{
  "encoder_arch": "fnet",
  "time_shift_ms": 100,
  "encoder_parallel_block": false,
  "encoder_patch_size": [32, 4],
  "decoder_norm_position": "res_post",
  "decoder_head_dim": 32,
  "decoder_bias": "all",
  "residual_init": "none"
}
Rows from block 5 of the audio encoder of a small audio captioner, named by matrix and row number. Rows with one number within an expert belong to one neuron, the router's apart. Each number is 128 + 24 x the weight over its row's rms, rounded and kept within 0 to 255. All counts start at 0. Numbers have three digits each.
After each expert's rows are labels from the 100 clips, of 14848, where the router gives the expert most weight on average: "responds to" is what is common among them; "peak on" is the class under the peak. Only what is clearly more common there than usual is listed. The data: synthesised sound scenes: up to three everyday sounds over a background. In brackets: how many of the 100, against the usual share in percent.
# router: router (encoder.blocks.5.mlp.router.weight, 64x256, trained with AdamW), inputs 128-255
# up: expert up (encoder.blocks.5.mlp.up, 64x128x256), inputs 128-255
# down: expert down (encoder.blocks.5.mlp.down, 64x256x128, transposed), outputs 128-255

# expert 36
router.36:130132117124139116122108133103115188152162175167148139196159153137150125123125125139141086153101156147118116124119098142142106093114114131128091120165098132102108141105146156112109127085117112131140153137105115187140126116113094089114142151142127094069147140104137123099143168079138124117069133146167132128140127135147111149091115160158125150149121115085159108126177149167147103095152
up.3:120137166120159114121075100148113093110109079106112110181139123102108109128107141159105140142127126147108131166100125124139192162131098121169198151099092159101119162102124176124099162108126139109118135106096138134136091136114139178134096115128103150158110137105101104130139148126116140136139113100117127138107128168092108105125136112140143123161138139119131133132105133109115085143078
down.3:142137116111099146181148141106148118115136145127156086123147135133115126111134136154116115142120178065124128105162162151103112107111102085100066115149095118130126095151058114165114077088123115116115113132117105167131139108109119108139138134108134140139135138166121171084147141132125112115100181124143147117140149139108134128152112139147132122106155104139119149123182126116098081123145
up.4:153154102120170161150159126087125108138113130062130096144132142163159141066129156121140137102117138137164091148180097132125172118121127149120131140142125126102092156102099112113117084098180102158130079095095126113142155106122130166133103155139097096101133126150110148147153094145143129131108175116149122125102117123098111148141100121148121105151095137131118167132158099171164107150122
down.4:137135149078135141147122126098106145113127120146098159135116188139076152115169095159140084129142130179132125139116089152143108116167185093133125107135065128176134102114123129102130102076091134141069111101139117125157161135137136144139125125122142121126112131128148136131179157144120117082158150107130119109127129136161121138162148120146139077148113145124135109125139134164129129139129
responds to: coin spinning (45 vs 5.1); church bell (36 vs 5.3); first sound: coin spinning (32 vs 2.5)
peak on: coin spinning (39 vs 1.5); church bell (33 vs 1.9)

# expert 21
router.21:104111119125087124144135133114120129091127103107108139170140159156115126085067107089104087133096111087108156121131160148146141144140107123108099088151097133153147194128089115147175135148095085115107142120133128123127125091115100114094119130119174131145159089109143129104152119104162100138111094081100145154147125115147120185092104144142144174171127116122126099145133161118125132114131
up.1:130125140148092129147156121169100125085113107071093159115094124151117122123164129134158153157148159174134090120108084108145119099151118149092147129148099158131142112141121166136114117123098112120149153106125073142124163154154144144107110124150113113120108141100203171173117121137103118148172125119150115132114145121144133160143134159139134112129178119131118203147134126142165104111098
down.1:157074112075138110099159123138121106116119117124149080157145178182123094134159133168134141146090138150133122132138137134122118133135094133173147132123128093097127135132085114142129163121163135150125148129117159082122118107172117141157153112144108107105093138102113132113093064129154151141138073163134157145114093132144132110106148121095143123199145199111106098105134140079141151144123
up.2:087099115077113102107133154126116114139146142176148093159147093102080147113094098138117127098130131161159109135164153157151140136127143149106142146161136137130163113128077099146181189149125106122142122104136103151103104168150140131138094104136137118135144140128181164116118159072150142118143178133129134138123138099096106121118149140122156114163157112102143127136135101113134130171105
down.2:172137155188103127142120140130129129113133150146142126142126146184109141098152136167117132128128134096141110094143075134133170104110103116133135136154117137125101117096118124101096085145161140154118100115140131132139189128109108105119117116129130118152146145104155140131120131123133075158119076138114123111137124131103108164121129133120133137127163161108119120164116129137161124102100
responds to: background: none (70 vs 22.8); siren (57 vs 5.5); doorbell (34 vs 4.7)
peak on: siren (55 vs 2.3)

# expert 7
router.7:139140118104125153113096116104105124121138160164150102084149111147137170171137080148119145108099110121106099108097128104115135146164119094143138093111114113132156113106170096114100130126106160143152119090125104096112103116145111139114143108124154135092127160135141135116156114135157088123153170158160142123143151165093149171147140143134091096116158141129100134125133117140105123137130
up.1:134124138136152116107138134146083144103109133152131152111146136076129135087135140122121083135130150116137150145127183120100092192118135131101084141133132135165140131142116102141155142117146159131140106145131112103113131139058146117135099128161151137136136109111105118120142149090124090137119126133133111109155107134134155131135085128142139086155175140144139128149096158107168137162116
down.1:114139101119119129122100125130135152143150129140131101097122093106122148085136168119119117128096156120112111133161077138138127153134130095141102108138151121124124127118120174135105123157160122114127085117172126130116125127160147131124141118130116152118131157141109146124125154116141144174168147064167160104138134068124128105065086132139137127173146144087097131159123131115122131138112
up.2:142154129146111139139138124126159108118130113122161157124124180124091140090125151108167119113137129114112109122107134149143156064097162113144129128119124129113124143145137087119086176134099154149106099087153123156150143115128087111127154128153108147127116111107107107103135140116118111140093105105139132094123140099088160124161149150099102142139178156142140156134186127121119124091109
down.2:172136096125094100102113121131084132119139125130120156129134163150133131138123157136080168147120108124117123076128101145190133107114156129144085125090161106154104164096121127142145095149109113091151143120111124117146142093118137125124144123145104138140193158163109071146132105112099180131128126106139146081087139116136134170135122166128175146139116153134151163144132138147112135105194
responds to: reverberation (86 vs 34.8); text has "reverberant" (86 vs 34.8); crying baby (62 vs 5.1); first sound: crying baby (32 vs 2.5)
peak on: crying baby (51 vs 1.8)

# expert 25
router.25:144167106079134126072108120102118112115142131138130143086106145146133128143097131136119107097126152169126157118098138124133127115151150096111116136155116140117166151129131132098172149097115118167117141137117112151110057157137103145123107113138119135089112156111107164134115128126156163125120124126135134158138155167102135155150099145108138126152155167110093136142088136147132141159130
up.3:137129091128146124116133110158153143140115084107122104167141150168145107135119109170148140112165123118112122148129075140097148106139152107167165133144127150125126135122152144156113171132131133089150174132109139124152113074160117146181129126096045115087121110122129120120096094110104106109133136117123127162092159120150103106127122145146142170152122110100160107092131115094141113087138
down.3:147115180090093124125102131133086106112143142140123144147126133133151134099155085138115130139155114168122114151112088115131105124136144145094065149106128100134146152141172106141154144096139071127123063131139123150115130143160102113130137125107164129095095150166097100147139071139162126140136132123128112142151111134106110153102122130138133045154137136184136096073118098131091186134130
up.4:160127092140141156139143142160139111113104126169113136154155159122110101143136115121138110119149120138123104131123154165076081143123124103073131135136174152153087176128136063128099121146162104122138127126142112123155178113134148080150159122123131179153152134099107142145167107143118124159135097107134161159164088146125127144118125131131108134129131085117138143126131088133103081094086
down.4:086143116144093141184172103114125150113128107124153103132106113148112132151159154101146144117142080122142079135123130127149146090163107132142098112111157118118068100143082143116134160114124129141102170116151150140102183110156137147110085131163152143130135132086095186077108144131087136162151135117121131153135135094136131159136138117128133164092113147134101111141114085156149155171126
responds to: reverberation (77 vs 34.8); text has "reverberant" (77 vs 34.8); text has "room" (77 vs 34.8); phone ringing (36 vs 5.1)
peak on: phone ringing (31 vs 1.5)

# expert 49
router.49:159120139117156137143141097105151132121152095137121120118107106169133137096098093162119122097144155140122147110155136130121119144100114075100126126116125103106124146114081117097161117091105130113112113137139162151167069150164128082103097121122144145121096144104127115120087133106157099110105116134158119170144124106127147110132125140157150131149146137099189169128129127062148166136143
up.1:149140143171122109148097139090152136152095167115113165142131140125195129125120136129157168124071106166127148191155162155083097121179149134122141170127129137154145123089187138131132121104133132111110135152177088100139141140084129145138120133143109087112105100121123150111156100164117129131099130117099130126141100121139124101133118159096084132088101110125130148103138107128129125161128
down.1:162109103139156137056124121173131139163135118113127144153102142127147153155130136091103205153126141124085161113140150063129122151138064135157082138095130139138141130146144124162164094148150152153127109105096139132138125160147116117137126136117130139126129162142149135154118085135137154121128105150125132137162129137160147120146116120170115153142089095127122126164164111103124143136117
up.2:130115145106116116094113116168105121163142140111114136117101139110141127109181130083091132105153107138084068161140125163130112158115164073143101162123106131118143121110133154165133080148120132109148101169112151131130099144117161106124107159176136138143141115113122096109142163127154117120139146114086123158160123120156155106147124167151174157099127153156159121159107174134180151101126
down.2:124100089146138137169152095111117114148121089143121150115092134134114132140079118127119108110125136113186078118146139094136142106135096169083126118112111148129124109107100145139113117109147112089154122109116114106146116127112145167139136138135168131133103104120139132110121148149172103173122099133143184133102104105152144156144142119087101106160140177142119069132121117107156127097095
responds to: car horn (69 vs 5.2); first sound: car horn (35 vs 2.6); crying baby (32 vs 5.1)
peak on: car horn (64 vs 1.1)

# expert 9
router.9:118130098134110139112119145136108147094073104136137086134167153130149092140110113119145093165108130162171155122102122100135106128141093120128154117160099120133143112119134130167076131118120132146154144102089115121102117110119100136119080107145117121079150114127128138130137130107141142068132156124146133140149115171115141104153164146132115106158122168146142118139138154119123154141147
up.3:086111147131111096085096156133127136126120127146150122126102080126132126143122131104120098131153108128132149146161120105137101089103154149148115122116134093132106114131135161107110145125103117095135157156118150160136142103090122117119154137124128130165099132105142103162122106119087102112105126104107095167116107138108093114151130167124173125133141148172090160152124146098141129127149
down.3:076137135111168110106119141116121129104128163137135140127121120114107130113108143089116120134109092105148152125127091147120101094162156107126152127142101139127130129159129178160161122152178178148064133143156135151108115136128126155120127123150130153116160175111088085120115126143105152138140153085109134098135116095116118108146123153163152168176104104156161158156122086127109117136114
up.4:107130169144116125189123141132110106140099111108145184164152146146155134116156130108088120150102161131118152146093121147159158120099115142110084155127155090096077125119155106142136114127144101141151141148122085131124152125120134156138147138112143127115156111113164122138117131106173126103125099101131153112157155106152117102159145093109160153091108088144129129136160159147098107177118
down.4:106138097190145115096140144129143118123121086119138148110122116128160150148180063142147141158102106123085093127116146167118134074092184106188160156153144117110109173111138146100185134122118124151153149126153114111094112131131144123096109150118124124116158140128146157121131103104111105107110118065139093118099145133172131122117134136105131152139099152163151162108160121157137101100123
responds to: coin spinning (52 vs 5.1); helicopter (33 vs 5.7)
peak on: coin spinning (37 vs 1.5)

# expert 37
router.37:124152123147154124124117119135114108139138115106156133184131179151156118117102162183124124123114134116103086145128128141124126124121145108131084164173125115157116153094105090131120098138122080093094164114155154099139144110164092072119121156135115117099130124136142099143127132108155114123086147094144154131139129139087154120156134138109163167181130139105111143110149128109129136104125
up.0:119107150146119141105136133080088131143147140145103145137150139093124102137122129127131148144150130129119109096094113130126101152125118099091123143096130097141161109131130120103120109138164109144175065200093116133152165098132104125154127115130109112132107144133123147096115118138139149107089133142099119108102101116135133152102080102086148100135127147112180131134156137124111121145113
down.0:150140181113147130125116098106110130090120107121164103161106157154105112112144139134146086156119156134136090101158069102169147103106149175117131138140109131119146091165114149173117150126137131134082125127176129128187104116094148147146121122108124128099088098113097181139104133150122134125114108167162081108139136095134125133155171142123122166121118112123134102114128128139138174076140
up.1:168118113107139137134105101116064140148131109139114082160129168132155126169141139105151111140089172133165166144145067125114130171136155149122106116078133109123125097121164125119120122174147123137071097098147157106095111121140144127174137119144139112163106125151124113121135138154157109151119101112107097135130131133143136162091085142131089116116130165134122170144191144104102151110131
down.1:142111105146123130168082125115168163115114130107127130170091134157140109144124094139122131134151184142122090141147116133121120132080132106104128132126131115155116109172174145114099166145163086080159094092182139154143120133137136118156129112123131120128122118108113168092109097122129152098111137106130112089121089138129145131123108081144125101126145089129092107143114158166113141126155
responds to: quiet level (62 vs 29.2); phone ringing (32 vs 5.1); siren (31 vs 5.5)
peak on: phone ringing (28 vs 1.5); siren (27 vs 2.3)

# expert 41
router.41:105147127094138137093130114121121115139086159169106121099134096144137148181146099122106158143135113112093087116143118120097113141120097139121128115134145131123148139117140120145100122136069131155126094122120097115133121111091139158124089156107148101183115129141106178119109133126089114111132169142140096106079154139113125164143127112131142138088076154164094121162126168156140073168131
up.1:076124115103105117126155106129141154087177119131129136169156131133085147142131085118155157108110141085134125099121138134106117138191164164121112134164141120124105117124150118126150131111102085129105114142156178120099132133141127143131182102143118130122136161136123126084126087154127071113094114115124122159078116117129144152170129141136116127099133158126161091131126114149139173139093
down.1:150105103102127107111115107102150142155120110141110124148127139070121144134097161068103144104101092159172120177112157133134144125095140125174158142132148128124093171122089127125095156134151094091144116136127103135130119129106133114133133150139149114116142123080166132126136104117117104144127072141145134146131135107128107150089115136116137122137132129148132157113133126175116139127078
up.2:115085183128118109157154098130092127073115177143114133135127136141124150126136081124081144119129095126164100136111120138101112178121123094160172165130143125086104117119128114115080136154174140163159146191112114134174158172157102111121121112099085119137149119175109116166129127125152122111121119122106119141096118106108137086105113159166105138121120108105158146157117129148153115105139
down.2:150139088156138135167123133116118116120129125127142126128140132179121117107130101095144137151102186098168171109081161123157119123157126145162143114142129144102127133096110106084099106109121099134139109116147130093103171163142107122108130136126129140134139130126150170126162149093114129142116160108141170102098122104102124106105128156094131097131106158104158131181190096174162113142152
responds to: reverberation (75 vs 34.8); text has "room" (75 vs 34.8); text has "reverberant" (75 vs 34.8); creak (50 vs 5.7)
peak on: creak (41 vs 1.6)